A small self-supervised image encoder, trained from scratch: 7600 steps, batches of 512.
Rows from block 10 of a small self-supervised image encoder, named by matrix and row number. Rows with one number belong to one neuron. Each number is 50 + 15 x the weight over its row's rms, rounded and kept within 0 to 99. All counts start at 0. After the name is the row's rms in percent of the matrix's.
After each neuron's rows are labels from the 100 images, of 14848, where the neuron reaches its highest value: "responds to" is what is common among them. Only what is clearly more common there than usual is listed. The data: rendered landscapes of hills, water and sky.
# fc1: MLP up (model.blocks.10.mlp.fc1.weight, 640x160), inputs 0-79
# fc2: MLP down (model.blocks.10.mlp.fc2.weight, 160x640, transposed), outputs 0-79

fc1.16 105:46 69 55 53 63 36 31 61 29 36 66 11 67 54 28 50 42 42 19 41 36 58 57 23 54 75 39 74 54 35 67 28 53 54 44 52 44 46 74 53 50 33 22 45 35 59 40 43 52 67 53 54 37 62 63 58 60 52 54 45 26 43 68 76 67 56 43 50 39 56 53 37 56 79 60 39 66 47 52 53
fc2.16 106:45 48 74 46 55 37 45 53 59 76 62 76 51 55 77 45 57 49 64 64 52 22 59 40 62 20 48 45 23 77 60 58 64 30 66 35 51 61 38 49 64 37 37 57 62 26 53 62 76 24 42 32 50 33 55 13 70 50 94 50 42 80 37 44 27 39 32 67 58 49 43 22 45 56 46 41 43 58 44 68
responds to: clouds; overcast

fc1.596 093:52 43 49 50 61 46 25 60 35 39 56 61 40 60 29 36 51 29 42 49 60 32 69 48 49 39 61 28 28 80 37 37 65 62 64 54 47 42 63 59 57 73 40 34 45 70 61 55 64 46 67 42 37 61 38 38 29 63 56 68 52 64 50 40 60 66 48 63 39 55 36 55 65 50 35 42 66 43 31 32
fc2.596 098:33 52 46 68 17 73 68 34 63 52 59 27 46 40 49 47 76 18 39 55 43 45 39 10 60 57 85 55 24 62 25 45 31 42 53 72 46 47 67 55 52 48 72 60 63 55 27 36 69 14 40 60 27 24 53 54 60 50 60 42 23 57 60 40 55 49 53 50 49 57 51 43 24 50 45 41 37 38 55 52
responds to: snowy peaks

fc1.273 076:63 62 80 58 46 63 48 65 88 61 72 46 53 26 77 43 38 54 36 49 55 36 58 66 65 49 64 52 52 72 56 72 52 54 42 58 31 75 47 35 31 46 34 44 46 60 46 74 73 32 55 45 42 37 33 33 68 40 39 43 33 58 62 53 54 60 49 68 53 70 51 30 52 76 46 65 40 29 75 55
fc2.273 069:42 47 57 32 66 59 56 65 22 74 53 49 84 73 30 49 49 53 46 40 33 38 29 85 18 34 54 48 59 38 51 48 52 31 65 60 60 80 89 56 51 79 62 40 67 40 41 37 55 44 40 58 53 58 15 61 34 38 53 34 29 48 51 76 64 28 53 49 66 57 32 51 52 53 65 51 60 62 47 41
responds to: snowy peaks

fc1.4 094:82 53 69 65 62 40 43 55 50 69 62 42 51 32 59 38 50 53 51 33 56 60 72 64 50 80 59 50 64 15 45 51 49 49 55 38 73 47 53 48 72 45 56 38 70 31 67 44 61 41 43 49 52 43 70 50 39 34 73 62 54 36 24 63 14 88 58 70 65 48 61 35 62 35 55 18 65 44 61 53
fc2.4 089:68 44 47 45 63 21 54 42 55 39 23 46 30 66 35 60 59 52 66 37 62 57 32 60 47 37 40 40 65 55 41 68 23 28 55 48 72 71 56 53 78 65 54 46 40 41 34 41 68 49 21 41 37 32 51 28 80 60 72 47 44 66 23 48 26 47 57 73 66 17 37 52 42 37 61 44 55 45 30 60
responds to: clouds; overcast

fc1.605 101:42 60 28 63 67 53 65 44 47 60 69 36 61 78 55 56 46 25 23 42 54 41 63 44 49 71 40 42 25 38 82 33 34 53 61 73 45 61 63 17 43 32 62 47 70 32 28 61 60 28 55 62 48 33 21 71 66 38 25 38 69 53 44 42 37 68 81 57 55 64 41 43 59 39 50 43 49 57 45 43
fc2.605 091:50 39 67 36 72 35 49 61 54 66 41 71 53 52 87 48 56 37 71 69 55 38 44 23 55 59 46 60 56 55 85 42 74 58 21 18 33 31 56 40 76 38 54 64 19 54 59 37 52 54 64 34 44 80 48 58 54 51 25 34 47 63 66 56 59 60 13 31 55 54 44 39 65 24 55 65 65 37 62 56
responds to: clouds

fc1.585 090:46 32 67 53 60 53 35 44 57 38 50 42 26 22 89 45 65 36 61 54 26 68 58 68 48 46 43 70 18 44 50 39 30 35 67 46 69 39 43 54 56 27 48 36 48 51 44 72 44 36 65 66 39 60 63 65 41 60 47 63 77 63 41 60 40 42 51 53 50 34 46 51 61 41 47 55 18 74 34 53
fc2.585 077:50 18 43 33 25 42 35 46 72 37 35 58 48 32 77 47 47 21 32 59 69 40 49 35 66 47 56 58 47 59 45 37 69 62 31 65 62 49 42 41 56 52 05 28 72 57 52 41 51 43 39 43 62 48 60 46 47 65 37 32 57 53 42 36 70 23 72 63 40 35 65 65 66 40 47 44 55 60 61 28
responds to: clouds; fog

fc1.265 099:74 57 27 55 53 59 56 00 33 63 58 49 57 52 44 52 63 47 52 62 84 36 41 16 54 44 54 41 32 43 72 50 65 56 42 23 29 60 61 50 57 55 37 24 79 51 49 61 67 37 46 59 44 54 34 75 48 27 76 37 39 52 70 61 59 51 46 60 43 52 58 39 71 64 43 49 34 36 67 53
fc2.265 096:89 44 58 47 30 49 90 65 69 44 42 24 90 39 47 46 43 48 38 51 54 12 53 57 55 40 46 77 49 26 29 51 39 48 35 62 17 40 52 50 33 62 48 41 45 45 44 47 67 63 13 18 71 34 75 54 57 54 25 45 58 63 38 57 63 63 44 55 49 61 52 80 50 53 26 61 43 57 58 29
responds to: snowy peaks

fc1.394 109:37 24 49 83 32 66 46 42 22 32 79 69 27 48 62 47 46 49 53 47 73 17 59 61 43 14 60 46 51 52 45 64 32 60 46 51 46 57 24 54 65 44 63 39 58 54 58 63 26 56 66 50 38 64 55 51 31 46 54 31 47 43 47 53 51 75 50 76 63 62 02 34 65 48 56 37 43 61 49 43
fc2.394 099:27 63 39 36 46 49 39 64 29 74 57 68 50 47 67 58 49 48 55 48 49 71 42 62 56 47 55 44 67 46 29 73 54 36 41 29 59 57 50 77 41 51 60 41 31 46 42 48 29 33 51 72 29 07 61 52 49 68 50 56 72 23 35 50 43 39 43 33 51 75 24 75 53 67 35 44 38 73 63 39
responds to: snowy peaks